config.yaml
dataset: "two synthetic voices taking turns or overlapping, over music, noise or silence"
hop_length: 160
encoder_bias: "all"
norm_pix_loss: false
optimizer: "adamw"
beta1: 0.9
final_lr_fraction: 0.05
warmup_steps: 740
Rows from block 2 of the encoder of a small masked spectrogram model, named by matrix and row number. Rows with one number belong to one neuron. Each number is 128 + 24 x the weight over its row's rms, rounded and kept within 0 to 255. All counts start at 0. Numbers have three digits each. After the name is the row's rms in percent of the matrix's.
After each neuron's rows are labels from the 100 clips, of 14848, where the neuron reaches its highest value: "peak on" is the class under the peak. Only what is clearly more common there than usual is listed. The data: two synthetic voices taking turns or overlapping, over music, noise or silence.
# fc1: MLP up (encoder.blocks.2.mlp.fc1.weight, 1152x384), inputs 288-383
# fc2: MLP down (encoder.blocks.2.mlp.fc2.weight, 384x1152, transposed), outputs 288-383

fc1.190 181:160088153129147138090078117140118156120098141108105110161081063127109130093132111112107117124124117089107131180121149158131115087131100097197162111162182143087145127153124140127114124124138079139115131119132144145145145109112123116115157134084144119128144131123133129123121118132130122123
fc2.190 173:120120126103149171117129096130129117144125127129115082126106133168140107129159110082156162148159135085167105108140164109199124118150123149155143111127168119150085149159199152141125130139171138154109110139136159093141122134116095134114146141109108127162161136106139119127134117120122088118
peak on: high voice

fc1.37 099:123138096134091158127122142114101131160150121135124145098114124124207123141122144119120108118129144151189157117127108105089133138125090110121116120133145123148088111119151110128102122128147109012077149146141122102122119134086131128153133164118129079116118132165171124129161147103159125158
fc2.37 089:156136167116166142129132154084162163124169165146126117112144127105155116072118116140141168138176097112173118093140163123161113116122157162125114145129153136121147153151094094138113102115135118135167098133128109128133090166133159173119125114124096130105149137127175126142102115123140128154
peak on: deep voice

fc1.678 021:157147150147131147147134106129255130140145139132116113147158104134116119097127080170125168134119139115122076115141086117074148150127108088131154128129078111120124117120117105164113103094149152119108129130133101115080063131138128122123141189123136084121165121137098128141126120143128134167
fc2.678 032:120151110149096134138105156148073205116091142132130129136106108121126149146121170138163119129103087160142122182179118128127164121144122131140117068134129131121120158102135153121120082123136159102126162106159113104129129150123127123133115130158131137134155133128097139116120151160093135118
peak on: low voice

fc1.346 023:123156109137124133143171151165170110139144150122128169103148134152129093153131105097099168135118158156146141120148137101140134127144107148122165134129187110143127130145113107181153093135156103149125146116121129192172132155094128132107117141096142109116182126149123132125117122094133114123
fc2.346 031:098090116091105144131137130119141180104089095126147119130114140112127125147109104125107099072109153118108111170121118130129133138174109164099152165131113115111102111114153128109172097119133150126128110109171159127115121142129135136126124188106142117101132160123104172173129111067156115197
peak on: deep voice

fc1.310 153:142106109123163173100131121120151115157113142115111087119117137102114145138133116142098150127136175102120135168115152099127144149132103134097097099132125143106166124156138134120151114130179128143156127153141143111155180155139119120136108178092060122081178117102116151121117137146110160117
fc2.310 152:104091091148111163106126117153126149154098161131122117087102124159139152155112116115038128132170132135155125141076135103138117167134101128095105101109148145112174140146171103138139108150134109119146105127139132116168102170144128122134111149106119134148118132136167130141147146119118162137
peak on: high voice; child-like voice

fc1.96 034:126043157131140091133140121135192116134121114134134113121117133140127083120130077129163154144127101109134151120130117114161128142133136112139187127163152109134124123157120129116137125099161117115125136111097138074098064151084135128128126133255178136146116126135121154148136111139099154137
fc2.96 033:128168158099114154137158143048099106145143144133120126124089134117153145174168139114137127134131076151166128108159126154130119119124133063104108124116159107127119140097160166140084114151145136110129147053182112114104150139129169110091101143160137121119127122135128136137141117161104152161
peak on: high voice

fc1.211 165:162166147162169178117083110122104098146129123160131113117143141136139082156126113164163130140140160147150098103107127089097116102126120121147137161186106059127124093089155154132106131109150166098147138121145125124126122093147121128186101157187154090130158120113148110092103140099124087124
fc2.211 137:143147191153125126179067141126104142139087182130142152093167166126109074089139106114126135145125125111121124115081147129104147112126132114109097101128107132128090133137148124097114140165115118112123150116167107150136147133134123110146137146150101115045156111094121104106132147148124090141
peak on: low voice

fc1.734 019:127158165127126148122123111134116167070117125132108115101123127083125148144118174150128146114137175107126066135139093110157107129128110116115088117118102153195097107093094128116134154166147126118187140171093141142137144143134120134099149099153114124187110119117115169132115095105159129148
fc2.734 030:124096125204123187124144136209111103117134140125140136102141136130138148153090150114074182178125156161124106137125181159122090137172150145139152156137129082132147122161148092121138122140128086106120131124144125119091104172142126121158113138140118134132178094140175129171113170132120111145
peak on: low voice

fc1.360 020:123152165155119116134143121195101133129116127136128121138159054156136125148135169140170104135106111133149184174133121163127143119133106141130165146180101098142122141113120120141090156140174132115113121145105127148164129122091127132140130105126146147121112128133113133150144120124121133101
fc2.360 031:167186121110154048136172126060098109114127142122129131125103139130124124112169134128148115154030127133106096148130133121118105115131153130130158096129160138136149106130112165109092146124142107086117161059121082130102146130128156126125107072055106125116120152129127124164120157162150126123
peak on: no speech

fc1.523 021:138139102129151096130126120128132182102106112138140101140134150101119093108122141136106177107101108107140076144155133109178107121131148117094173117109141172086137117124164127111118144132125111111115128186153131098090100126181103127139091126151157127135152130135119148117126102091143084156
fc2.523 032:098168137094155104106160145083149123131139136131121127141114141130139119119138110133091121109102136113137155085153118098117107137154148115142142124137198136116121148142120106148132112126130080131127124131130179129141126092104113123162109131158115129124151089135162129133134096146116118126
peak on: high voice

fc1.202 155:166113090116153155141173186129140138125145107140103129150105113102118106114135124157130118132122106134128153128153140146172170101142123071137116144157089122124117140141141105190097132164119086127150134123132111109115110118083111108147148142129164124107133124189122164132107114148174106133
fc2.202 168:104094093107096184140092125138098152124128147127148188148128077139130133142093145131148084113102098182098158158123067091098136137107098055132122135176160135112143103095124086144142087105127100085093112108122136111125081124112130121114099150140137137119052115128133155099121148111154132121
peak on: deep voice

fc1.198 170:132070097133119145108127148154110128168145110108110124149120127093142131131127113123075124122150143131145133099074094176149123065128094107134132114143175134127097135119130125140146107150143109111119138143129141129118096151049132120150144100154132104121110126114145139111136086155180107131
fc2.198 130:115090149120097118135122140117111140154127153131110148116107098135157104136124119134124105105095104127114088129103094148111170080137126115134118125105127111080167121152098101154114086108127138114135134118155142139098134093150138141131159147152146142131123101062123108118122114116112160104
peak on: no speech

fc1.567 020:126123124130129078133066132138144159116088114135125103140146079127104108146129146151146146130140063088128110142143144141104117139127109125137132148102092121155139132118139114156112133148164148117088100142135136094102072127201121118113130133006090122131105132138121124116136104134108114128
fc2.567 032:109155114102133094140161118108116108138165104153125126139121138119114125089122127127136126141126123146166145123123123152143122137133125141096095116153099125127136157148106100087098103120135181094133127079103132117152143127127117135125138115111117124134125092160150113132141079150138121140
peak on: child-like voice

fc1.746 018:122152139143163155140153105160136106143142092139140141137136084126146122169130171110078156122124115191166138103110122132107152102135121134093126089168128141159132132133119133135108130109202157132109130118047118150108159118066100116114135118201116126100125115145109115136105129091114112104
fc2.746 028:141116099080125118166127140155108184132114147104126136126118118141127113131123115130184129109115090125120128160123122106153148124135121140140128122127133129141115140135107103127117139127142070118132164083151119129118144131132220107105109108161183126124141160096132118164154146160129162133
peak on: deep voice

fc1.173 152:146099130134125158114164164138111134151149128134089143089102139127145121128140160155116094111150124075138121171109108137152148186149116123139132099140168138103154068151130145155154109142128130083125147153142100061169156135149121122117127135080083109099162118166148170127158143147092128093
fc2.173 151:149148137123167153097109125129154149129167149098127114164116135084130118091148135121107129134152124061138167155131137151118106167148097132164136119128114129145122151116201151082167154137121151155128112135130149166135112159170112089120167144120116122157086164140123157101101116115094131121
peak on: child-like voice

fc1.570 112:160121141141109131075153111099134136134131132095103162110107150133100118103141155125117146114134096124083119121157125088154143137152122099140165105130104152128095143144145122132137087134128092146148131147171145149139092130171106089105128119063119119125139113111114141132153132135099114149
fc2.570 112:133118129117153150132188122123117112091122170095154157139142132106133153099116176095122147135139129146136188105113120148110101098127122106145130107132099139113144131061108103109124129127117113128131112116157108145133103121081150130126161138115103147168093113112119121114129124136095121111
peak on: child-like voice

fc1.52 021:124141159165123134150149103157110173104105122122137076142119132153127105095118211154130093111119076113145143122118085134134128159122111125142117115155056141143122130147103135137112103092116141096163102151160115125142174138089103110157110143179109142155106115117122153136137109096144144166
fc2.52 037:106084117052134118136147127124149210139129154135116134127115127146148126123093128114116128111154103151095147076132134128133167136138108106106116164138141113135131118097131073122134125130140070102121149097094128112135103154118168117123118088138149135134119079118091125169113161160104161129
peak on: low voice

fc1.481 020:134141143136115141137128154129150126097119157118117109127118093134111124148126233140140167111173113128117106173115116102149117128128138141150126128122204128162109106116119145127125104112073128135138150156098120111161143154087141124127130123117096142149123122132148151132148127133140123117
fc2.481 034:099105113214106185153128133203118112132139134135149131141137126130148143138131143121113164153158218126130108147146176120115135132145139177120162176111154125117130137116167147130121181143120101173128100128144183128107128126146113124100150101135132126125133113152128149125124137096119126075
peak on: low voice

fc1.555 021:132142132091159083142173154053255141138101098124113121108129135125142088138133079171111167113119174164143153122131180116187122138135096119130090123168150123137112119150125127150116150131121129106138133145093121123107126142107116136134118107104134120184127116143134172117078113147115099136
fc2.555 034:154113118124124096140163111148092121124138136143123123139111127118141109141088129112207101134118153123133084156138084101152156128152136093075126102146172125110146092131136109107130141116139124127129162080162108099129174154126172111133132153122129112116151130132127124175138169152108131152
peak on: deep voice

fc1.273 169:157186136167128133134110099114109072116140160122121192101110177134095079153131124109137105141145134146089103128122118104151126119137136109131130110163127087141144121107109150137092116113118124157138122154140108110108129073178130065172133147156125105109131089166118100133123149085110131117
fc2.273 166:146124106101143101137134160160149170140135137124141121152134096141135118134131123134156116131146119145133146140114135160107144129117031138148146152138155112098136130170137104108132110158121124111111144108120151134130164124093133136132093135165138179107091132105140122110143160175136136099
peak on: low voice; high voice

fc1.323 022:142113155131144104143079145082255168092115130123125122117138147104119118149121124137154166157107158095132088124142136135108119111139098132127152136121130127088144127131112140170113113117100135129132124100149100098106125134197130123130111163009139116187145125144122166109125127139126175138
fc2.323 030:114106123149083169118146116123128201126126136132115123141137114115118120162142119112132134092165132166189147113125078098144127148149079148136101157138089111123109172120135128117156120124126113130132106091208148114143105104146133134149141176091107124112120130140185135090150156085088141179
peak on: high voice

fc1.726 207:205101155142170167138100117150115121110083109108115140105130152119120123112135166137152135115081149140105135144154127116185114174139139132134131103147159154100120093189163138091131131106127116117161129136114119140155129143162116114118138100092108107102127122120119179107124124169101098111
fc2.726 183:162138115145152156111115157110139124136161108117178177164136086147108137111137116149159101107087120089088166102150120134071112153120067133172106138126101143146143117116133159141154168117084136147155120101090113118099116160156095095132103103124109140126167145176082101129151127121074127102
peak on: low voice

fc1.740 169:124081104132150120094110104146134141140164126098125107138165113088107159178126117121109143120121129120109141098093117146115149067128149107127135147160127129151086146097105116124139088135147108146127128112134123154108118206059126109121108114177106130140132128103123143145083107109155138152
fc2.740 172:103095113106142135114110140100156150156166139139096136105127095107146111138112116127128126086151119136133136092107139096128110085113111148121157162107111100116128126131138074129094066149150100150086097104124144199119101154112149143149165115166144125109132131133146164140127126097160147133
peak on: high voice

fc1.157 020:113107165129121123110049165117060106113126131122125127105121138129120152137128146074130104110130126107123090117136080131180117113127158131143125121121156187133158145150124114138130106142126118120131123133147116163140164130151128132127102112205160140118109127121097120132139148077121116112
fc2.157 029:107121131150141156137143132182172123146150141093140136125133124128126120109126127138088149151122146146127129096074127068110133120122162164143131129107047141137109106113132134128129096112116107117118100155143101147123091138156100135087117138119127125122164145150133125104124086119143131167
peak on: high voice

fc1.602 187:149130125152166146111094118147121139112111136113113144136121143094053145131122107137133132121103098114063146134144159123110126103125147119132148132153128147130114141094115125142122140111131102183134114118131132157105143125108114063117117140124168096113118122120110133137092133143142161128
fc2.602 167:117128113115135099129097122120141113147159098142145127094123145136094116121114103078144130096143110165138134124133145075099102130125127167174152137156126121143138118111136109150087105102116126119130106128118157154078114168082093125120142101126084156133127130154154065163179145114131104160
peak on: high voice

fc1.374 020:111104147115105124127078148126128165110099129142128130104124149134096158157132155113162089141118117090115090136149147148162124107128110131151116119085145146092109149163161144144122102132137122128164116112129127117132082110152136129123122134074102119104183125128128126117162045141145100128
fc2.374 032:086119133154090140125125129112086054143165108133145118154130144142101116099160075116127134087096171098139120122091089122127104145185177140132106135135117147121126200149136136113136124127124199138132122219117152151123115123133111125127153133115098120115137109152115133093121075071132116119
peak on: high voice

fc1.11 140:132153131096117166147134141133116116129131111130094149127106142099179066132136116104131079123115131151167127144132122116202126136138137131111185082109140112127091129113132108171117131157137121078158123095103126114116097129137164133122171144139157152143092157147149177149139081110133068182
fc2.11 147:151113065112106086108062126106102136112087097123166130114087155123154095145144092132145108107087095160118119117133138140155149149139126118098134124149083113083156130134169126126107103096166124118146168122133135117128152105152124155112099097085143133148187113119105135120158105136077099134
peak on: deep voice; low voice

fc1.159 019:125138061118135147123135113133125149121130091122138116160126145081113161098128127143135133133129144121141095127172127130133114144120118137132102150113072129112166148128124126124143136142137145141126121155134131121168105146174145124146141155160152084115148138119080100105100139074175117130
fc2.159 035:124187134063202178148101126158155132135113113111130134110105124129124134116145147144072141149129102125099121135126227121123113127165152107114128069137136117130137117153126114142121078108126076077125112174119123100130108117112094141072108163102128146142129091126131126125133062110111108111
peak on: high voice

fc1.54 020:098108173105123183139171092143140092145112151108135139107113118144151152101126098070115090132096139159110130120105118115126146130128154112123075130162099159197091141162102121118141125090167100115111129148128109141140164088063129120127118101114117131106158125129137169120105116117133113137
fc2.54 030:137146127094168076135101122144139169153084163111123132105116140137146128137097089126103126158115128124084141105101141158129152131123111093079108055122126139131123073118133126122196144137135090109130128166125113126097138142129148119097090105143146128154138111100128141167108124160126175126
peak on: low voice

fc1.309 019:122152151115078102112106122112170167075101130110116144108131140162127116090132104136160143140115174105121104161134161113191099114129096168136153134091149099169126126114108145142116135143129132117137116096187105164164132127057139111177093076074144103165103127155139150112116119071149103124
fc2.309 033:136147136153114144143123125137073104129100127138134131153137117131132119136094088121053111104097145130071140125135099155133089130107159110144143163139129099124141054125106141129128118146126144117124113074128133125134123121126127118191127125125112124138173078139113093114144097115116107114
peak on: deep voice

fc1.526 166:164117131149134120106086099089133139113098119081116133121139166099123125137131105135097152116111159171123176132149148093132125120132112134118146132157127156129161133175179102122118129121061139128169131158127172130145130146136108114084143123107090098081143121126107119147134165163132150127
fc2.526 164:135133180127134105134097118107119121089106141102126137114163115109123107100142107096120132127114116171132179093150120142107117124125141136105130108132133185164173140119165102156114105126095131123127121137114157115116125169162131132105154123121058150141147118144120140174158126142116163105
peak on: low voice

fc1.94 021:119133127134106187131205106179173141105147123119126144119126142152136127124129094086141119124140128157104081131122155130128157125128146104130066120136157124134145144132153139141130126066138106103108130098173112166141126155066126111129086107140136115125131133157168122132090125123101143168
fc2.94 031:133109128083118111150153142205103112143089134140129123134116119136139128150073100128125143121146170138121122145129132136128150136125129113099144160123143110121127093101147128156109122170133076128123162131156110115116161156139155093120101123146135127133156109106129107100121152134124128159
peak on: deep voice

fc1.666 019:114089161137134164112118101116111136143146166152133088152126109110110154128127240152100116129165080126143111120128118145104134139130115110094103125169088111140115127128155132133119115146117134134132125147117105119061097151144151129105143145046110119084127127126131090116094089126135138107
fc2.666 034:103124105085131127144131139110134100139176124138116140114129124134114105065166159121164155133126130144140134131103039119141145144158142162156096073127117145125146193131119091116132128101127219130121129109096143113137132111119113128143131119098113129114110102138143098152134142130143121137
peak on: low voice

fc1.77 021:129129118113114164148125139196110148109135145117117147161139129088111144077127135144204138138122129120108102149147128150083135117126130196115102145121089143095140137118092112141134140097119138125169111133164129073136124138104114136151096114127162112170162136120137155109121114142126166130
fc2.77 037:159158137111122149116103118125067110112114139134133126140118134151104150191169122132061102121154129153096131147156097142122085136116118059149111141142139105127135111143133154136109122149123120140125096140110105132114130144136095124124113157156126128141167101127123117085141146151100147133
peak on: high voice

fc1.4 018:145152157127100136142106145173163102140115128134124066118140128186131108106119138125094135118121149135125103097123110116145148138135126116144171101132108155125122102129144129146127119078145102114123137135034114147150136126063093116108141102168119130156118123138115135130174095121134125125
fc2.4 030:114101125168099188130107141165118113145124151129146130142125121141165141154097115114101136129139101121098139125154147107116128112121143120062095192124171098128123081106158145138130146145131080135134135102117160126102142130136149126111114045146121129126139119144117134151118156119094161086
peak on: low voice

fc1.511 196:149055130136140126121122114128131150111118125119137125166123084066135135141124089152109158094122170158118122109135085152142108094127137108123110130167107132087107141147134117117136145138079136124179121128112105119127155169119137117132109129083127118099143125111133161123084142174184119146
fc2.511 206:139119163124156108132127187101172125176151135147119156132125114125131115134116050111147147111156115106140125087132161089141086100118116161138114171128108116146135141135109106164097117131132111150102081118102172184100098158144125137122166102128138136149124146144139103124131145089119142150
peak on: child-like voice

fc1.663 019:124135114149134133165153123129207132141129132147108090145156062117132117153123138155171145137145124129162104092149105109100139130133137159090090146127159125144102134093107118109095192139087125136149155158119121121117147112169116131163116155102159127175146127127134153140146126083137113122
fc2.663 029:139085132096111182171142128158126155113080133107126142140128132123141133137139133129167097141113131169111138108150150106128136125119075164103126096137154130110131131166131132120171132107133084141124116114134128110118161112138124123096128135159124132132136143136101166086147138152109125064
peak on: child-like voice

fc1.227 021:129112142134174093127110150184108139129141128109133131154123142070155138136125122103100142118114094128166129129147082125098098126134135123093121097108136144081149125145147112142114093152072137122098144181155115127138110129173122141139102157132166112125144132102115124133125159112125106114
fc2.227 034:097129126152130123137116158134192176119128129124125126128128134130145147120138144140103133112141126152170153054150143115129111123122131202154119117108158137141116181130114145141116107094109140143110116160142137138146113120136103125119118161176139133127155170130114151128125106148122131079
peak on: high voice

fc1.359 021:130142157141121193149096133161106116111109141137118113061136122158131124117129132102128149113123109140139147103148126092164172157128139152174105141137087135183124137138109134139172144128165106124119120126126112141155154144112109131137155096161102134146150123130108152147087127115113097094
fc2.359 032:144109124133181166100098124136115167150142126132149131120097117129136132179050143129094112149179085121107115103116148089134141106126156058102138185132143090101151071088137134116090109126134029139134140112121099117103109158120135122080134115150145129128143143122100132150144124134109127112
peak on: high voice

fc1.291 019:118157125132122136116130084152179129142127141105145138138123121149132123143133110114100091107161140146125144152140100108105146143123125126109096112131097164112139129142171124130129130135056128098112132090136109153138187130162130145156103105121123131099116135130125135148127097162137151136
fc2.291 031:142091139126137090116130115113167205154136140170119126115152112145147132128109166126138132131137113121141142115133146122134154137096141115127145147130146136111121182105115129140174165101124146164123131112137102121129165116110149125084138159162112130128119159106101137101135170196122114149
peak on: no speech

fc1.13 157:144153133154135134089112132191131134191129123152138183138143121095139113120099091115152085113122124111135138096153142113144108150103153170101152090125150095102144127125114146133116111156134096134117096101108117095090126131166189107130145159130143106154067166124168152126172130117102112142
fc2.13 177:144122140123150160096151108126151118165165115096118108146160130067114141077125136112123143141150102084132091118138151125065129134124133107137115133064135137129133136154113128183147108074111110127137124131104128122137116173135125126106115111143121152155124129134138099130110090140081090106
peak on: no speech

fc1.617 020:113141156118129141135128101125111119105140116111116127098125170126089135084131131126131150132118113118130114098138139129125135102135137165135120129152175108144115146134112153143117115133113144149132141114167129106124097139076123136145133137075109137166227129117129141104108087061138110088
fc2.617 033:117148166101185141112120108175108111123109128108144140105119134142106141138131103121133103114140130103099159147113128210120094132140132117140140130149080115115143077121145131127093096158129175095136104146110137135098089124124116134114125151132121124115103129125098115136124088114134105157
peak on: high voice

fc1.107 020:141116153146106121126112137086234167111109114148118119145157102158108111105141103153178160136127178107112118145162106130114126125131102165152184127102126127096140128128149132155106125132135124123150120130145102138104122110134122128159094151133141113184165124143098187145171092108163149110
fc2.107 033:136138137121132155119123127041071200115131143113121124146139119131106127184215114136123099126117141116140108087155099137122078132105134074151121127146127132117122203171117118120148102123125158146134094132138141143138119123134093130135134096105123131126141148143095111116132148128126127093
peak on: high voice

fc1.448 125:128115137129126148137088149161112106135123077180104107067140180154147078140147113135133109094113120120129109131134130140129101173148135137125188131157144110157109153134119133132129125136126142154142116108141119110118102128124105113130108128128141103109158164143106167143145126144132100160
fc2.448 130:161136091122146093107107054111136125106132178073128177170111088097118180133115132087136095104112156126090158113150099153117095138117116130179118120105081129094125115128125131098124131129110119150091113121093138121115119166144125083117179098122146134133063141064076089104118171122117150130
peak on: deep voice

fc1.205 021:115118155120101153130098126068115072122136127133127092128139149099121119058133194073110144142131083134116121098142111097189137128131131141135126122135115129150139136147178126151133121106126081155148131132104111122089150136088122125116132129136154111094171131155090118119108085081154086119
fc2.205 033:115120151118123115132096125096174179148123150119110132099136129150123151106084134134066101117108052155174154160113114133117145130140126115083145138130083150129133147122142088131154114127122170104123125145118164125126102118123131129110123102162147138127125128120124132141125127122124145168
peak on: high voice

fc1.529 018:127148160141123111140124122176126078140103121126108125154142085162121136159134057104147081139134144186119079142147117135174159130123113127156103128132138163157121125147171113138090111118190142134108120144115099184111147112141145143139121079119080147120142128128119152167132112131145106081
fc2.529 029:137150123154155102139138148178157087153159125118123112133141113134137111126122130145174106153101135141114092139141145074134165120103172144119139114122137151118138104138113147112044150141122094115128155108130110127128169129116141132104134052158134111135112146143145107165125160140134132133
peak on: deep voice

fc1.695 169:126146116177114163157152113132123102149140151177101186126122189127126086150128140140122117120119146146132091131102103130107135155129128129094154116126160120157114133094100146108153125113111150157126097146128158140122157105146122079135108136176143085084099123163125149105123172129130109126
fc2.695 183:151113099101145118128111113145157159127103108096136118136143152128116122120100134134173071086107116101090147130148101158111138127102075144145158157143148119140119094115130101082109099190134122123099129115103129123127149136126112139112128145135110162122108135100075132099149153152123119096
peak on: low voice

fc1.761 164:164153172125120141112107131100119084125131060119125118129124095126151106147128129085144131161105133122154108139108145158125141103131124109139172140099102097120088079115142126180153121138182124078129131158098104124121142119110145152147120116168120138166162120151154146099101097143096063124
fc2.761 159:096107163121119109137159110147116127100113117128151088123146165126147125109147133125105115118103139158107125125110107158102132105152174112130096143121141185125122138167150126116166111144105120123110146118141117121153138128115138150118155145093090157108123140065102137111129135135092146127
peak on: deep voice

fc1.120 020:122132121137165138104142110166129140126146131109140138178106103099095145107128105124136099096136108103113104132136131153094107155123109133113104135135094121148147143120131125126144123112114149142117120145126083121109143119184140134134118163151115117138134128138116072112133150102158106128
fc2.120 028:111154125075113120140079129147141106109157138105119139136121125141117132098128146157085154121114084151097138149136091086121145165164144133176100060137165133150137149167097113163191118123123169086122127156114152114130087115108067144123092160112125129140134057121134093068125135110137150142
peak on: low voice

fc1.724 147:157109126159154140125094138143122139145107138113082149102101149135075128119119200098124124114095112102090117155118114134138103170119148112138170101115147139160131120149117130107159109117154074160115100131133106194122121154139116106165120121106134084144141128119125159116148134159091148142
fc2.724 128:141140137144145115096129134125144130188169095134127114120122109125092145121135148175119109103132126143096157109113145139089117130131107144201122134104149112134130122126136144130122144111130117143139131093084113140104140187074094113128148089123131177092122127134087073141156156149115118116
peak on: low voice

fc1.3 189:141103102126156153113076110148136144132119099103126084129140122109122172152124130120141138112079152120123145116120190103118081105129147127107137128124098126144093132141145114086148123146148135123165130121125153165110129148069122121091120108110136168097104131085139149074095100123165120187
fc2.3 173:126131160127174145151161136150155130135128142159113174106107094115130113137129108114123155130174138156141141110118152123146124113150093144164149122154158118146102144163087122120131126104198116157066127149155135160144118134139125142152116132127164094144137138113141125143114165123154089142
peak on: high voice

fc1.194 119:129135106124100164125119123124108129143130098131118151125087120104189112124123116108142103128128149150174146129128106118141117118129084116113104110176138110107101115111132108153095135116138093053119134187145133085122117126104136131138149155134136094100114131164173126129149118117196097166
fc2.194 109:136096193169145123147128128170106128124135165144136156104134116105133111109102108138153101077114119083090108158125115140154148110151188122127119148100190127134139104126065102139111113155126136106143130163142091081165116166106146157132132112150121166040129110121098100144125161117114109124
peak on: deep voice

fc1.532 158:160163174137158163144137143137139091130098126160109085137135121122139074126143164090194118117126151099149078156100145154131151113148152114113176110082120124134127070111077142167137184107138108098157146108137107138152127121149120124118134126186125145114151116134116152118099134107081107113
fc2.532 173:147148133141153149118142111098162110110168120111121102149143130102126123135114125148143098079133118165090189111127120141102099131126113147172135133143108115123132112154149153141147122133130140160127102107101144153103100151129072085133163074172135105145122146067095099145138171094107126129
peak on: deep voice

fc1.694 020:120138118123089114135173133079163172090112092123111110108120152133088124085133164164156116129113152080117111124109124140121105105130149155155100117129171155131113132124146160110094113143045149125131151107134135092095143127077131120144158121182111097190128117097141181088102077096134097119
fc2.694 030:111119129082119159134167104101163125139134150117127147115131122112114125091169109110061108124140192100150137133112074136146109119110129145096135109145128110128136158129121088106147127115128103136135084110135148128127113147146100117134146161149114121121114097139134111144120122110122124126
peak on: no speech

fc1.574 212:169096131156137099132136141113133131115135134144134141125154167161132138100127189111117155137113126154135073071136090159142129146125117115152156153110138157162121111159122128120122122150071124124090116135122176197108113144148135124126101094107128103137122125126135123103195139134149106104
fc2.574 201:133123110103138119124142148106122095158102135118135123119149092159118115122116140126143109103112125184111104088146104119144103135113120124133148130136127123143107105120133115127098148141167104136141093087109100137054095136099107120135143105113139155149138120097108092139160100090165091101
peak on: child-like voice

fc1.75 019:115118145131157131103151116187221116149133134132144134150114104068109131094134170145115102109164073106136122119140114140138114138135120169098035121164050121141130159136136146133131105117111127123144137107080109115105142133180126127132124171152121105130161135134124125119121099137148131106
fc2.75 034:097213130091141149145131127109131172125152153142109145088119134141120150122140170139161159149095108152153158162127073115126111160131133167136122066130106122129144135133121148144182140109125193069113128105113104108121099131122101115115106132114132143126104111126154144147112132184096129155
peak on: high voice; child-like voice

fc1.117 168:180185120134134169133133117129119069113141102122125141141113167132100095122130122095160109146123112097101134144126160149220145125132160096106131106114119108075122116099071148166122173121105134151158127182124121110121095079132120096154127132147125144113097119196117156129109086117109096094
fc2.117 176:127130093130141145116117124173133105128182097158189168115132128155107094128104138116133090083099134145076142141119106150122137119129048164133150135165093116133140092122105135140110138113120123134075146156150129139113134144085068123159080112144117153111110115152058104132154129140126123081
peak on: deep voice